python train.py --model="spectrogram enhancement model" --input="log_mel" --beta2=0.99
Rows from block 2 of a small spectrogram enhancement model, named by matrix and row number. Each number is 128 + 32 x the weight over its row's rms, rounded and kept within 0 to 255. All counts start at 0. Numbers have three digits each.
After each channel's rows are labels from the 100 clips, of 14976, where the channel reaches its highest value: "responds to" is what is common among them. Only what is clearly more common there than usual is listed. The data: drum patterns on synthesised drum kits.
# conv: 3x3 conv (model.enc.2.0.conv.weight, 192x192x3x3, each kernel summed), inputs 0-191

conv.96:095114109160123091101102134143139140153073150141130131068129134124106168181137159104106123058144131138178199135193092135166085122110176106129068151102146139138090142191134102130177130133092094141102125094141166083073209098116117119129081118070042116120163087099158167088126211137105094147102183184157140153156085150163146137090173148113168129138111116114168173116100086070199080081142159121097161107154108109102126134092115100150136108176093177135108144116087154076136112102202110112115126146168098159171138096160168143117150123119111111195123120126140153134160136100094160148
responds to: thin (high-pass); clap; clipping; text has "clipped"

conv.181:168151135161128160142105194109170096128104090122122143134185117168244133118115109106118095127132098082175060143103086151109120161149171121134138113125132133079074139122114134149111124123194143136138103138089126114117120112117036118142156082125106111156118126164103177105098177073100115095135153141113125114113103118154104125155127113155103135141084107148100144186176154133119103128161073120153115086156110187115134088119149082174104120089113169124132079163149107143110069086158122154207120255133193130112195123158097145124086106128136142131081139113110127086139041161139122149
responds to: ride cymbal; cowbell; tempo: 160 to 170 bpm; tempo: 150 to 160 bpm

conv.143:168092127117121111132205097126116087179045102155133136110169131128075137164152123133097124102171112144173177141170137123162113077075085138140094187155139123110097132223115121122152095150155110151130133119117135090112146131126110166153080115046092127136171076148152161111152148108093106122121134197184143172160087144186114173147144196104175125122130086112165140112103160042159072060166199108109137148101100103102079119118112144119098129137094175151149095123116168101149106090137118130148105141176118119150175126135119136104160146126119098168190067144064159154086152123121169129
responds to: thin (high-pass)

conv.7:139126162107159172133174139121095156144087039135077148105114083106148102108169189218117107159118117120147169125100135130117096059137097165132122151167146105113083111166054093130084104144109137144168126143076158153100140138170192165207160117106119130135121112132148149135149166133085160146133071135119065136058156157153105159132089223121142104121060111115104127128130124063140132131068124159120113169075151095093162153117102112170131102086156097114119105132166134135106089140101122124133111126170131147148177135116100133163059101083084144114168072073126101141155115195101148163
responds to: crash cymbal; clipping; text has "clipped"

conv.131:071141205168158084131121099109111088162078148079154141128108153091130151119167104126190148125149081083133113126105115126153118127126095143105116141099139172049136138102146138085113115137089131141104100085096137104179142061100080157111116103131115121082142202152090187097147137149081155084061172154168135143121123145168127159147146063112176117070157145157131143132110076120195101106157076145109148097147086120079110125073122067094129155087111141128081103188103100160084117128182098132116138169117087164133111092212109143117109183159081096133126100138090160063099098160128132154
responds to: rimshot; thin (high-pass); cowbell

conv.185:176140175195172102148161173116119096110127089178126142222133157158090113072107048124138055106112089100129101145106154113163190154120123122155079143183162094092159107132093128193123124104149155080108136178155144144107158145120074133140152111118143159134093109175114167121145154109082157166130106134089112114164132115112082134166144115156144137121141110141113122152187167140107146087114170150139151164107141086114059149150169100137102141157115146176113081137147091117101035122085117108095129143190179135178168156134127146096124077122077147080146070123083078098096103160144063101
responds to: clipping; text has "clipped"; rumble; muffled (low-pass)

conv.162:152113133151168131119167113114154089168087150142092174109125110145149147060192145156087102109118170123168164166102109146162153133098141079076077090103132120092117126153085135160137117117137186132082104158134163125098131103132131094154116124068151156136121112127175129117142180094142124136113115135061115130079165157119116072116129194207211068105088114102123180149152186097138132126128139145130134155136206135095142159086152131142088140146154180096107083108127131090117094115132124119113163139236151149176130134131098149109043018126121145167090124134149123147120123167069136163
responds to: crash cymbal

conv.64:181134172151119119149118103161163122116104149154166125150148191117064153129135114115150154161075140098129109126161147099154140183098183132096132198147162134102118099104163110089255104169135139089116117139160107102101124124053072151106115196101148186076150160129153141112166082125110113152101139144137125129159115129137094153136156132127143127168178137132151119184104077115079162115204121133099128104124090094163168171134177178103165149072139175138121129132156161144145127115155122122112089108157099102176130156089157174144184155172098118119134132128125118157051087145188063064
responds to: closed hi-hat

conv.87:162138181184129099144166179085144096142122130157132108121128137099141122083135123192145064134130089182150169157138087106125142071100120136168138137184130120153131182138116126078066136128161092115140135140151145148119125094180159127185113084073130123104174085151202102111118170162122179164145080178174108184121055165124126185132141178138172093064094073108090129112130127076165152098165159120123137121140118136177091121114119101190142090146125061179092099154154101106100128097070126136097127144190137139141157177097132165098110115097091114151138107102034119077134130102101132139
responds to: clipping; text has "clipped"

conv.135:110131124105162085148109127084115046149095105096119123151143175103125146087104099122121120095085125123120138116116089168217148166202137079096140135126159167066047155133128144129177095139142130075070100114122212123158104076138141169142129107123086102083141086112140133123057146144135104162109107186149129133156123089152098144182146094119169122111161187134114196142131136075115147130113122152122142165097115160107103146077165179156111186104158163102108166130074092097131100117123150165105137176192085160140128131175094135155191072102151112153138098136105097093138072174158120174
responds to: reverberation; text has "room"; text has "reverberant"

conv.55:178111104110163113169124073094176181138078054217076047135059175132123133105140169158127123169096118093141171186165127105120124128152149135113152149166195139145113129144122099058146132156141193104115093148159115113081110135117154172131119210103154154141121121133123139123111111154102096117169075142108143095121157089134125136101109190221184096125132130157132174124125117135130147138101097108112097130113143100116119140146108124104085150124152155121160154083139200132123111153101066082118114104179152102197150062084115171107165106129093103117160093129136082108142169140124109197
responds to: closed hi-hat; clipping; text has "clipped"; thin (high-pass)

conv.172:140100116161065077173080087121157125113126235129122088142141197112095120145095094083151131085117091109135116121172111079126112191121169157117135130101162151126164127087162134120175163122130137122123162115169068068144086109069049125082099139120080198115129150124139145084095155116170089096112146130146153121196062119131136144184201093123140132174196094113169159184116066169146156093141108119088110095155103149186100134134137122125143116160128127119156136161118136112117149114159092150109114117117133142141094118133109170119199178164105095143116128150137134097120086077192083097
responds to: crash cymbal

conv.28:177160153170116111134090095095128158113166157167166081169133165112098154154058122092133101101093122119134124165148157192175223185121168107163100159179159063117116146101162129145122106099188144102090133141168111149118128162125057153111116104071051117177088048136153161108153151101087135129187174144102123164159080116115119132174113095123149112113152088120094193164149087149121099119105124110142169081127133103134103113110214082173126136126169168121101102148103120122135100062116140143103151151161152077177137188171108145116155148121096150137124108136128123108139103120110060096
responds to: crash cymbal

conv.13:150105150132084115149114150121136166104092144104187114132071074120135142160070136124103124116173145121163094116168181139073099114119168147158143128084097157125114152154135122153094112193104156108132136153099148126054192137094063166102114123097068134140115161156118157106162128093066174095174091136132112106122156139124184148167173133137100116186038105134142115204134087113136063081188201137216139126124102095116091120101125098132143130126103161141131125124123146146148070108155089130163123130129141175122189074049131166074133117106079138127130088127137131163132152136090146058
responds to: thin (high-pass)

conv.52:172167103135160124098177098145126064149075107084170149166158115139137161099099091094134120147128166126128097081132173105173165153120099102060122157157139145095088138139096122204150069120131176064126121128094151068147126091151102152159124129137147111115073097086089156135104091099090168102110155140129132144111159140119104047144186086096083197095110128128148155171166144123116153123146108153161174170107145153144132123142201121109083197088092151057123110173130149142140083129156171167115122105118091132116167146161117111186128118117181155090159089152144119114078123219144068118
responds to: ride cymbal

conv.118:154114172172110095172114146134120077107135170151109148210145124082043102047128091123192070144114097126118104153137156075157125154122141183127117106163085161123173136084080102116115153084154159102129146115120143138140121105097081171101111140163126142065113154120164122104100150086114151143144105116131061119131076186121113146136203112106118158111153138077131095167132100167092196119204137119137124127169094145173122164119174159124157141131129093117089155131122073119059158156090122118080097132156133143101059175151146156118154162114108115107110107065091078109138130126172042103
responds to: reverberation; text has "room"; text has "reverberant"; clipping

conv.80:113116100061196101117122138096135138195100153106158075145110180099141125089112120160166140126116081124112125187161077131116135045185103089122079121125165097090106138118162126050109116163101104089065070124151169126136091111117177150117085125139068174059144155096105155152173100146137129112078117134130126193191086082167152124117146100144157069065117146107130156122155107130081103184110156122182131088122102104148100139047138084163129152146152078132094125099142174081125143128121156145097121122161125184135126167113112148126154097123091138138131111098089132141113099142046080111
responds to: rimshot; tempo: 150 to 160 bpm; tempo: 160 to 170 bpm

conv.106:181173147099148138098145125159182100094197124117140163133141071156114102129126047164145125079162153137163114136137131205127156106145129106161100160126075086128190095131108141144201142135089123144107105148144111180120105200123094089167142115123111131104211134136116097141175141140124129188094116177149140165150137134103110157133145131122099128172170118105141171147148146110096085159102124220097112164083129148088122132094199134212070103138131135187102099107153157126138088092136135185118165132154137129109166203088102096053101070082127172119158133121147146113120083125127144120
responds to: rimshot

conv.159:177165095130137144065179156150139144135134159112152068127130127150131128113096104113165136131128162153183139169069190166088165101120146137138072126093090077130145122123086105174122125106115168098128132097130156097107109144090105160111100093095131138088078122134128169093102140123125185126129169088064118162099138125142137126129080121130068144128130155078161108172148090097109147160140073154109126055147113129158153127122165048125079109113094105086106081208165096093067101118088127150071175117104160089034076158135119110112087160090055077124111115142148189104149170102105126099
responds to: high tom; clipping; text has "clipped"

conv.74:179172137102190158133165148098096132146113031155115155122114119090108093119124170176116088085148136157143184123137185105138131038114109143197125163178098110165109156165065135128075136109128102085178148144120178138072139129180165161200158073121169108120125090143133128129147145131074169144138085168142128148081153153137122156110067198123148120084072132136146118100101163074133107085115172134142179175106147105087118142138100135175120096085101101103159097123173175118115104141089155096143142085184140107117158068099096110132076099079148143116143083118094120139110168129101130132
responds to: crash cymbal

conv.130:162133134113132124115193084113152110150119156164153118152139127172142113154080094117126137103109122162177125083090143105119098116131141086046091125184096098105175103178094122188160104144067158181136119086186143105133130150133123161155074077054117175121110106122170173032131175153142130127069124113116120176142117146144063122153146162169126115129099139071104154168124119100107136176100108140129132175100163109141132065174167114174066127141119157104146060206156164068138113083127106138079121098167138127132181149119123138152120139093085093160169092143168135103149119117057106137
responds to: thin (high-pass)

conv.69:147125189165140055146109090103088084168091153124139149162163133098091118077080060140114099080050100119113139109128118169174149175101147087125142137146138101073142135133140125119123072194158142110052109147109167127177132120137098091164144150101103098115107125121145152095177168132120132132122126200129122151143078106091111115158169125163163090100158066141068157134122159107123120106172130148174189157103114157101139103145176181142143189081143210126113115098080122176104090105153108159120081166207085121202169126106098173150117126117150176141149103128133098086134125157119125128
responds to: high tom

conv.151:173083114135144137105151158124119172121070105152123121143069148163169168157143117097181104188141150074166125144144095117118077121142184120109069213130129145115122100174102084134174124122102143142129097160148123120096129142062099163122076087118189192151126092123142161096125122092088062107107114094141112138080148163186120158107189150153107119123134127107143067110134093105145147173115150121110163116121155135121156194097163082159103090166148169129102117148136175081092114134115093131149107098151124077128102158102168076124128141112112082129192075098164134211169147149065135212
responds to: high tom; clipping; text has "clipped"

conv.134:111126136178107067145149102102156107180096184170106138073132133080133142151081113165139146105128121173139183095163117131170191135096128114124115185170174133115139168143157168086162091142142111171102113166173094056153191123165128121145072115038085148124187150144163175108137147165100131157107151168156203178135121142137091179156142131147141102127151070194126183133124116035143143121142130093089161103108122128171072083131130122131132117101119160146133079193158138097170104072162101133140131131121120128131140147143138119124155116151136118101128170183088195080118136095129187123
responds to: thin (high-pass)

conv.54:129076178168102051132119096145144112135115243154134128109150178109068110141092081121161142095114090155169133118174114129146147156029143146110105167134164155087178096161157128136196125162115127119098155173131056068161115114101050108122101181085090154095194124130119148112144141147112123178122145175169155164160078167114138161159188140116149130128153117110141184155102091095155136080153115085094124115156138159145078149153181138130153138186120136136149090171112158114132117090192107111094125147160071152189153164084122181118138134133090131155126112141127154114126125106114134140
responds to: crash cymbal; thin (high-pass)

conv.184:139138188163117049155132084118108138095113182147149113136105179112034113121118079117150201089124162122141127114134116165193120176087163119118093222125169125051169108158133141115172137121111166150087139153187068128165126131076061130079099112094093148089181115137151125079143121142149102126089129151133128158162094128147112181170134114151135090128196106147138159149128077104185108117146123126074131111092120124122113177087214117153157140177147197136146090181117113114137126168167102126101144147150114124155105121116134184089171156136079141128123107132106149110147101117167123071
responds to: closed hi-hat; tempo: 70 to 80 bpm

conv.145:144107132155057111167070165096112170102098117150078107125157135184141134106140149076107104108134147073094111108139062158132107141139187154097130083135169191109093096164114120092171109134096158128076103124110151118100161087073135143060148157184117117202085166097167180122120104079156106087186114101106120083114118086155082109132163161108173128115155155098107120163179084133159132155110140084122135081139101109167087198124102151086159162167170134089149122051085119161124125128166144103131114132125109206103128145089212162115144157127136096140114088126114116156088173163110135110
responds to: reverberation; text has "room"; text has "reverberant"; rimshot

conv.27:145115110101154164149122166074122142141095047133082127137112117117191114141121148173094084159158086123094157112104102106054122070155108113118150133135112143180092173113071190153099143166122140138147126139083137147076127155190205143166141089145169110113094087118166094145105159175159134102189067114134187110102145126147133119155161171127091090121072088160134145101141147115156144069088144125114090108110181119138124137126075074162167158140102036094123143095182136135140063148129159128155163119088181126080129083119099113121088084145128144109142084181114068139150187139142145127
responds to: crash cymbal

conv.139:169149182085138162159177150115089130135154099103122128187146176118113114087155118167186095133087118107100089175120150068132134142099112182144115100131134110147130117129135092099069126074169133098178195188111149172159086129091098135159173148118161158116093132196110100133109074095109121148133062118086053117098132113110147124160121144158125128063114091059109098130142145166143179119145109168159152146150103120163120183112118146139125094072149094137107127130146088100043132134063139112123132118167175078118127167107087155147118091074089149098185101062106078099107130164118062145
responds to: reverberation; text has "reverberant"; clipping; text has "clipped"